Rows from block 4 of a small image classifier, named by matrix and row number. Rows with one number belong to one neuron. Each number is 128 + 24 x the weight over its row's rms, rounded and kept within 0 to 255. All counts start at 0. Numbers have three digits each.
After each neuron's rows are labels from the 100 images, of 14848, where the neuron reaches its highest value: "strongest on" is what is common among them; "lies over" is the class under the peak. Only what is clearly more common there than usual is listed. The data: rendered landscapes of hills, water and sky.
# fc1: MLP up (model.blocks.4.mlp.fc1.weight, 1024x256), inputs 86-171
# fc2: MLP down (model.blocks.4.mlp.fc2.weight, 256x1024, transposed), outputs 86-171

fc1.92:150105131104150109155145099097074128119121120108132152137139072164151097097156105120113136139171162100152153141094140121081126095142112171146086149125159124128154101133134110162111120091136102191098145126157118095093130126142132113113111124151170137109111093
fc2.92:099106108148125151122146126141171100122118116071128113122129112128109154156051130131129145075132093132122201139138143161125145084091125121141134133114142124126153118117127124095124118149148159093136151102165129114097097111149089127093136106156133142139129130
strongest on: noon
lies over: steep ground; water

fc1.737:129156168118121190106161117131116108114109148104133132136122111167127149129131125110058141128148098106071137165120106151141153123103101153104108110150128098136139139123152157126115162114152114111129123110161119152142122130166122104131193112088131088098171101
fc2.737:142092083106122082136154122109123155194141120071107124128130055131156100116150108136184109117142149159138124137156169145090109103149161098136126134107137129139107130149107123122135127106167158173093147128134126093143137121138153120131113142119127143127089134
strongest on: noon; desert dunes
lies over: water

fc1.254:131122130138118087102126151116087165126147148131126103121134102121172110126132144130098144114147156148167129147137107169119125114146116088201136105163137137140086124181125111108112124116148112139128135162139116173122098126134143119128134141136135128114174143
fc2.254:154108180106100150150130142093126103126139106167161118198160128113153117091119124144142162128129092159137102121133150089119126123117124160085126096103150123129165132116140128128141153105108120099143154157181140122101132132131113156105148094135114128104068124
strongest on: clouds; water; overcast
lies over: water

fc1.353:134129118105121138089112172108097121105138134131127148097102146111132147150117128099097119100125143123135125184137110130149116150149159094150106154137122124091086138158139100104156104095108132146100102100131121138136123127113140101126099142120129110114117158
fc2.353:126129130169147118136138098138133129107143140129158119185155143156186112125136171140141158153126124104146116119124124126109136108142114202099151138121159129163196094117137136146180148140064083136146145136146139129133164170142119108119124129178134123136170127
strongest on: night; snowy peaks
lies over: water

fc1.762:160118170120161092131142132132141156122121131144129124101152148101122128146113092089179123134127157157153132122155173153134188091134131136133113085161139146115070136146112168115094102161159123124130115184118073160165109129125157116145164107130123160131155107
fc2.762:112090148107087154156138157110097096131154109180132126174099138146127170122132169145096160127155096139144135107132057098147079134155121141119142167074089106120147144125144090160152142105119108146107149107172139075076153128146137135104124132117134084120126132
strongest on: overcast; red mesas
lies over: sky

fc1.566:106125097139135129112130119130087119129178127119130085073158086125161148123123139131096130132135133132207116157116088127115145121170134128173120100161132145125136079146117113101116166123141109144114138148157103164142106128130154137118114112140161146085137140
fc2.566:164109186101102099102128165141150154126134125148150118206123105103121094106117150174137154120124107170131141139149186134124111090141120168096125101141133123129141145117140156096140136084101124102141115175114146096132137093157136163121142106135114092124110106
strongest on: red mesas
lies over: steep ground

fc1.727:130110129106149108130138144128132189137145161141127099115116102081163114139141110097107137158135129165149149155152122173112145116131102115165111075171118147135098143169084088150089172118140130181111136189141066151140115129134139136164131101112158153120126099
fc2.727:134131143142114160142135114133119102130131118175158115198145110136118162128111135175140138090152089149121134122104143125113096147128093157112140137092134108144171132123151124137153107106105122104113122108211165100125125108146132159117148128152125093112169111
strongest on: snowy peaks
lies over: steep ground; snow

fc1.726:126120131130169112138107131153145120094115143134126089115107129095109134136114111115121127112137095113149135148142142077168134134142130090067088144112120107114118116116117095110130141089110122130089145108103085141102146127131121109113128098128099151096089140
fc2.726:114112124153093127114148116163129164163129126203113128100136143150146127119143141124133090142157134130128157123102108067111147118160103145124141128149140140138134126129151122120106168133102096150135134140095127169133106118127140153173123123119106137149125073
strongest on: night
lies over: steep ground

fc1.196:146150145129123196132154141122128111109101120105129142144139071169116153156191123131104123113145130117123153169135145132139130120122164128127106150114146121160130107125161179117117134146162153159127127105182105115114120128176120119143119136111152133162131100
fc2.196:130116079123111117108144117132073117104112125079123110079122091120143111098143102129096153113147134087117143102104082161102120084137111142121102124116102106111145108137121128129109106085165136113110117121148102103128115131115118095138144122091124112087114120
strongest on: water: dry; snowy peaks; purple alien crags
lies over: steep ground

fc1.122:141175124108136144156158137145103141158124101106132109119136091124094131164166095138097121143137127135117116134120108120102096181144152134100157072139135149131152126124117129109096097072142161158135096121121110123084121131111088126143094116127144131072147145
fc2.122:127105167149120105102122134146161137110120181123140130150118166126139117119083175143146158142120156140118140126152178178133175095140121162149107153139137136127148121119130157189131119134130146107151150150157138102153140061149168144101134140154121138157119087
strongest on: water; noon
lies over: water

fc1.666:125116101122119096089129131142102155125136131137127092140120095125146131135111116131104137099133124153155142111168098147133113123148137097159153124161130139140109107145127127071109137157150121096167151129141121164159095128139152127118137151107108113116176166
fc2.666:167116161107101145152124149085128103119153092164157143127151134116159084105159129124123145152131116147141102145131135100128134106129141145099128101122160133108115144123131137149145170089101116135153141152153130114078138124118087136128161114122115138124065124
strongest on: clouds; water; overcast
lies over: water

fc1.466:144124111134154115085157132126135129124108114105132102143133123132101132122161106164093132113126137124120103149122105147153081161145124070124138142108110117117133115106139099115146107128158140147138139080123111145067136130152100133120128151095094087118149136
fc2.466:114137128134094133133093117143122117123132120123161167117160157126157097119114145111128129165092104143108120163148180150126162099137152163148137097139165139100107131133128176111101103109135149105131109190139112116172118118154138167115125081155148158149128102
strongest on: night; purple alien crags
lies over: sky

fc1.218:156116092121130112143127139118120127118126144112121175103099151112129128139115105124111111128133122133134149106144158073126122126118111157102108111152154117093122133128115134110090196157120093114130096120122136127173152126125177143158141120146126158137057150
fc2.218:136113100153132170144152133145134124140148095149074105158143128132105170117143144115161126125138131132142131138102048066103088139136114088140146157093140129148131145138144110136114071102115111131113132124143123133104138152118087105066156120178118094117138134
strongest on: water
lies over: sky

fc1.232:148101137142146119137125164171138159139143163122128090090111085109151106155125164117135126161135139142166149117142119128100148090136115143143106102139122160163127119157107134105062168138134105145141164173121117130131143130126146119158142144117176178114128128
fc2.232:136150165124074144139138095060061143122122099165117129206155116147091126119100112145130134085136119141135133104099138099122095126124072156106150123084126120134155144102143152139138149100132080118116113133195166136103122078119105179102153101120116095095092120
strongest on: snowy peaks; purple alien crags
lies over: steep ground

fc1.540:095095118100159153104146124147147141101133137140125117125125109099155186145127118123142134146103120156162177106145110130132121116136137123119113134140098150144116148099115169114127139183143120151157148138118071143129106127150164134122177117071138132111111100
fc2.540:157180117139090120136131104141134145127118130165110174100160110145109084107155122137078076118136117163102146153100127124140121115123117166135143109102124132135148107130159104165119159113129158137102116138145158099127142165122087139120126135100136098140141080
strongest on: sunset; snowy peaks; purple alien crags
lies over: steep ground

fc1.207:098115140110126121110145136096145168112183138148127099126135114112169117133110146117136137121121152152176151131154134164105159108141131137154120101171113141156101145124135114140148143135136130143105148172146067169147067129142158133125143115095139119116136111
fc2.207:161166108118121157119129115149124105137124121176172135158135078144099132112155137153114103128157114133114133158109097128164065142137110124136146132111136136141166122148158132104092133116110124141124099114142131109143149166135119129158153156103122100146175121
strongest on: purple alien crags; snowy peaks
lies over: steep ground

fc1.751:143113122132169139126145094183102133122137119125132131099146143102110173103123090117132125142126122128199125089104110116173102169136154137109146135183140127062131120099124134101121124188153121127168088120132133165133096130114128140138125092141126115119158160
fc2.751:108151152124110107131121172141145118119122138155154138164111161110129090138155161116131145112130119143095143161159102109084135093108116127141118132112123135128130117141095115153150117077114155119105124119110108063085148128152091116107150098162130142132091093
strongest on: night; water; purple alien crags
lies over: sky

fc1.306:107104156108154145129165121115111164145134186127129119089141106120149079133153137075123142157142133154184153143133152186147185102144103109155158087110122157125120142129126124169096147142119127179152124164119094131058119126165132128163132100092131147153124090
fc2.306:118156122118103163118125133191173120133154131147171094182121135138084152125081108205100132103124106146075169119107128121112108144134092143116115169144113109128124115154132143140115131122148134107066123153217119082180138122116139121077133117137149092119170122
strongest on: water: dry; night; purple alien crags
lies over: steep ground

fc1.579:130105141060109116115154150118122184144117101115127087126145134144120074147150157112135137089147148149131151119174131127105135142142117075135144114121160141157111162146118111118152091093131160143136139183122116153101100128122087102165140148092109132103171123
fc2.579:110146145153110121140109106094136136121149134137148138157146127161151118113112115157165134142115141133115127136117188168109130125125117179118127170124123154132149125111157144160116179151138124160125168135199143132128177120144163147121110113141173122130145152
strongest on: sunset; water
lies over: water

fc1.509:135161137127126123104151135126064089133112116142130133125138145156104121085131141113104135109132110124146097118137146170131125148126119133140161100125158113101124111140174107114147114084134124130170116114121169134098136130124097123121116121136096092094160114
fc2.509:165093153097160092119100145153159165130152127104178079157094127109141106110144104137130180140110146102120137134149147107104113126124117126096072153163117139113109117153082128107103138145118115133116146167110104127171139115140188106105122113154160145122101168
strongest on: noon; purple alien crags
lies over: sky

fc1.200:120114127115127089121146153078096171134120161136127111129115105128157075134141141103123138108163150144143133167122125187109165096139111084206143102125146130161098126180130109161128123094128121159106109181136109157086101127142134118139135123139147131125128099
fc2.200:122132162135114194141123125162142097137159117154168112179164123125157159102080108169137154139128095136163124109146150121140101134146106155091125135124144135121166130136129123121141148120118102102127159133221135127126135136142110123103131111157154123120145155
strongest on: fog; snowy peaks
lies over: steep ground

fc1.293:114086105136155133115145127138114082118129115127128127128114159124114194095133096137133121136114068125145125097133126107175083151103119124104137143119124129086149139091149123110160150196129095118177096101134156118129122126147169138113134108105103105141101137
fc2.293:121210095107152104134109122157136165133119128131145159097133146112145068136167131114151107101104162149116160190102120128087143114093159107150113132135133142123078134146090114128107111097123165130083113123093139115145125167118090091121083103163176146137130125
strongest on: noon; purple alien crags
lies over: sky

fc1.512:155131118149100148136152103168156116119099104105133152114134129129101143156155105154153123159122133122078105101115113062145063176139115145067110130086111108100172138104114160168110128128133128126132093088088132128148163130142135136139105109142116116128101155
fc2.512:106143131129134078121130142121093126118091110120043127077147169101111112099106115107108108114119115141120101128130125126114138099123159111156108140108109151129089117099117103125126086129156167146084134174121098105101092059142118129087088085170157170124100114
strongest on: red mesas
lies over: water

fc1.598:130105142115188106124145125155116191142102158133127105110134102091146132129148106088132126159110124164155141143126118131133144131148139120165129108139116160093151183131084113122082117148137121164148112145123088162115122128157138135132146107098125144127107084
fc2.598:093166119120058169153161115117147079117138130175127169134139152145095135161082127166120112101155120177127204096147109128108128111114123166130146106094122098165144090130133119139138129163131179115105138139204133074128120117103106163118115155124116122153148124
strongest on: snowy peaks
lies over: steep ground

fc1.488:150076165102141127129156140108148152083110097082129161124105092103112154135151144108139147107142111106150167155139161168112076084127091151133100111103157130120153113148101124135147114107149102167138145119163118109097081126122145133120148145150118156082136107
fc2.488:116132133155148157123184147153123116161113128090154142147125105117111149125124126142124169152157124122117151167119109173121132106123132166147112155108127105175183143134144113125145120122152152107101109126171159115127138134127104103153135119116145101094143159
strongest on: overcast
lies over: sky

fc1.261:119112103108152132094143144120148185147110169130129067152096107107120121141153140116103124140115121154120134164167102144094164144141152097116128089136101155158135158153104112095096125113131153143136142150134097145097103130153131128128139144103115131108141107
fc2.261:124163133131093155141114087161153117117128128150153176112178111149116126139091141162121096143131131139153145112131203159173117122139080174140161128150158122111170105121177172169137133149120123113139126143179142112166131115121128159129129135125144134158160105
strongest on: sunset
lies over: water

fc1.193:139131171095133185162166111118100118125129125082132148149148085176158118120173115139118153139188156107127145153118140150090138111124119179140130152117170132166139130123151128139109104110140134169110135144164126106097122128157109093133146153136189126128133075
fc2.193:100084107112118101122123117130128134140102118063108110128144089118134121128038113136137131081134092162125120132129164157113162096126147098111119144094128120093140114113124116127129122085185179101116134145176120101131113074143131160084110101150129140100094124
strongest on: noon
lies over: water

fc1.66:146061130134136140123122148155131100119132155119136125054110086126142138164117158133133136140151121115119141151148090135157168118134121114069103171124095101153087106142113073138128122089140116128114156085103156104120117130091140108105114163164104104117128182
fc2.66:104174100155132116128125106107131139094154143136158168140145108142184139140132128123137099112162165172152114165122153125113155131137186163146153141151178159110147147121120126096174128170087159156157140137133111155138159161145131152158182165170171134171162123
strongest on: terraced slopes
lies over: gentle ground

fc1.282:070096112128156090115168129104115164148124203135128082117149100135150091138149134123099115137132112144194148162137127184110169119148105104125152117103109158120131138154156105132129149121118138160168154141142119142054161129166144141124121132108100145120134092
fc2.282:156163114088089201109112093168193123134160122139190101139149103135103126117098145175140108110118141155087168132124140126138136122127108128149145128174175098151128075134129162123122116127125163080103135166171133101190104132106119126128148161136148115135187131
strongest on: purple alien crags
lies over: steep ground

fc1.292:113109147142115074091121155159105159125146136130126095118121124130134121135112148138107138117130145137146110160164106145103116149123139088172115133158152139161081109169141085077122111144145124137169144134147112182106128126123108124119127159126123112108221141
fc2.292:169125162103112127164102114065124131121135083158160121182167130120139101099140129117136128138142113149130107128117163102131147101136141163099158094120138135099146122102126172131140151115107111111133122139155132132117099120135135183160133106120106134136072144
strongest on: clouds; overcast; water
lies over: water

fc1.291:160096148081154114146140114150135113140117053151130101149140209137096151127182129161128132131113121086150134093090142114111066168134098130137119167091096149119123149114130126114145186116086096120124103121103134140118130127114126105152142130159097110117107127
fc2.291:121158120155112115094103149106105145098152174150145159129105190118130118112091143132167144135130164092135134124139137122103139135088103140127126092157159132156135154165166126128101085128125099144171149152129155155149142142111149099109109139154168142125150194
strongest on: green hills; terraced slopes
lies over: gentle ground

fc1.400:117118089141131096089139157099099161127114139129126097163105113106129115140156137121072130101125105150141132160142112178135098132140130061174145095134140134116112159154111101111124128115157126169128108122123095172102106129145138129137124141096102110103112126
fc2.400:150135153138125181138131110157181107126161123144161146146192127145169132111116118163136134161121122140141144131151168126134127134126116192115117150125163140145152098132165138140139162134090124111154162179192154118131133147124101135106136135161131135147175112
strongest on: night; purple alien crags
lies over: sky

fc1.217:123092115095162145084146124100168162127103162122127094154095123095120122124143122114111113158122134145102146151123120164091163133109151097100099125139072134129142175159112142106122128103129150132098105164127099126111107129176160142141141115122140125128072100
fc2.217:106174113138088152147103086179112128131125148155113150107168094166112154159113155151111104128122125121144126112138154130170125128150077107157179113125155122122160110108165143171118085140122121133148129099154147096156132122124112141104115137149151123147179095
strongest on: sunset
lies over: steep ground; water

fc1.728:130091097127134097086109087114118130117140160145130134090106087139150091110101106138157137098155170097127143101134131159096168133119106120123092122131141096131134140159119114144119113128154097124126184078076151138118131126109127095116088143129112131128151138
fc2.728:105148123122128136136118118135135122116125099105156124146131074142150118131126118098087131101131151104152177137112136107140127083122142133140107136150143150102144110113087124107127144158124133120124129089102089127097106162155120102147114134088106114149104094
strongest on: water: dry; purple alien crags
lies over: steep ground

fc1.596:152159120122119116116142170121130108130134094143129119162149149130120147101116125144105133094118112125133123138173144122150113152137120112095160074125129109098106106126151065148142145073135131124123157114126152145117131128119118117134112134131088102081144138
fc2.596:171089142138158103114109118148136146136126128124143127123092129129141107121164117138145150152115138092116098146128182152101105139110121144136072182137158152135128109144102166090111121137110082135130124163130100139170152128167166133132130112152168166132139154
strongest on: noon; purple alien crags
lies over: sky

fc1.308:119138161108126092141117119125117134111137141136127125117148117144146151086101109128168120095113139091145114145107093121104103180111160116143183061131133124129140120138143124121153085127139129134164095123154140167093132128117121119120127131152145117145138182
fc2.308:115136105129138149117111163166155122133100104160185156129125161112125118117149156088135106163139143145120117172135161152138095116138132111149110182151144179103098073107113121110087113098120140109115107132108069127153088130154144149104104129146119148153138139
strongest on: noon
lies over: sky

fc1.195:106091123104149114114148136109149161132142163116131065094134080137149102138133162113144126127156167136161139154156105181080182100145121103166132139117119125201119112171129153127118130118128138163109152183138080120087116130142153122147139139115154151116144112
fc2.195:116148158150090158125105121153088143129133119154154130184147103150118129115073129154115148145111097147132130121104172159181116117152081154100146125136124153103154146098157148116118156106137093123143112157182165131139136098148115181125145106118161089130136125
strongest on: sunset
lies over: water

fc1.101:103133159146114172152159108146153086143135122083132090136124099144083153171158135127097130119115093145143095140157099146150144149140148112097106098112115136160116150098118164131125108119149154134130148095135107131116158129135103146110149123113151145092150122
fc2.101:138119132109112081117077121156134147116134118132130131099128111119148110112121106152120077138110155187101129159117167150133122120173181146136136142126111120084116087135130114141146134130100187169119127162086119093152142121140169191147085139136139108148136098
strongest on: water
lies over: water

fc1.78:115103142130132106087131164143117163132149147129128081110133086125142106136127166131099143127137131150153129166180108160122130128150122092156127118137148145162088094160120091099096135120141130148167188153141083163090127127130114120141124154096130134093199123
fc2.78:160126165112093115148111104084110136120127090152167120191161122128127115102124110142122136127130123160115117123107197120124131117140129171097142090125129136114152140102143184121136154114118107118119097155186152135144116092144143189142151122123115119137078132
strongest on: overcast; snowy peaks
lies over: water

fc1.240:102133161111170110186143138137101182130140142137131083138128116092159159156134102096119124173118097158142141117122119153097113124117135124162145113163112168117141152144119109133117132130146133204137094164148116140126110127131157134122159102113171127119147101
fc2.240:145156115119111157095132135118115117120113130171155147149119142142123110115105135155153139067150156148135165128108130127119145151098111144107110112133152079123137128116106114132138109108126157056123172111177152102098094130121105154149087123147125133106144098
strongest on: snowy peaks
lies over: steep ground

fc1.244:111131143154117110162124168148100131158171135129131084095150087138138109161128127138120119127143122115174141149147140135131142143139103154120152078094132145158144085137145109146119147084107120147146149132135155119108161125129129122128094160134157166083147129
fc2.244:158155159114106135097120117109137174126129139111191113212134134139102074088104147165152153099115157126084125123120148145092104107147102153160126169183153119129114128126102181120116156100129089105103131150165132149159118097127139147135146107124112137115129145
strongest on: water; night
lies over: water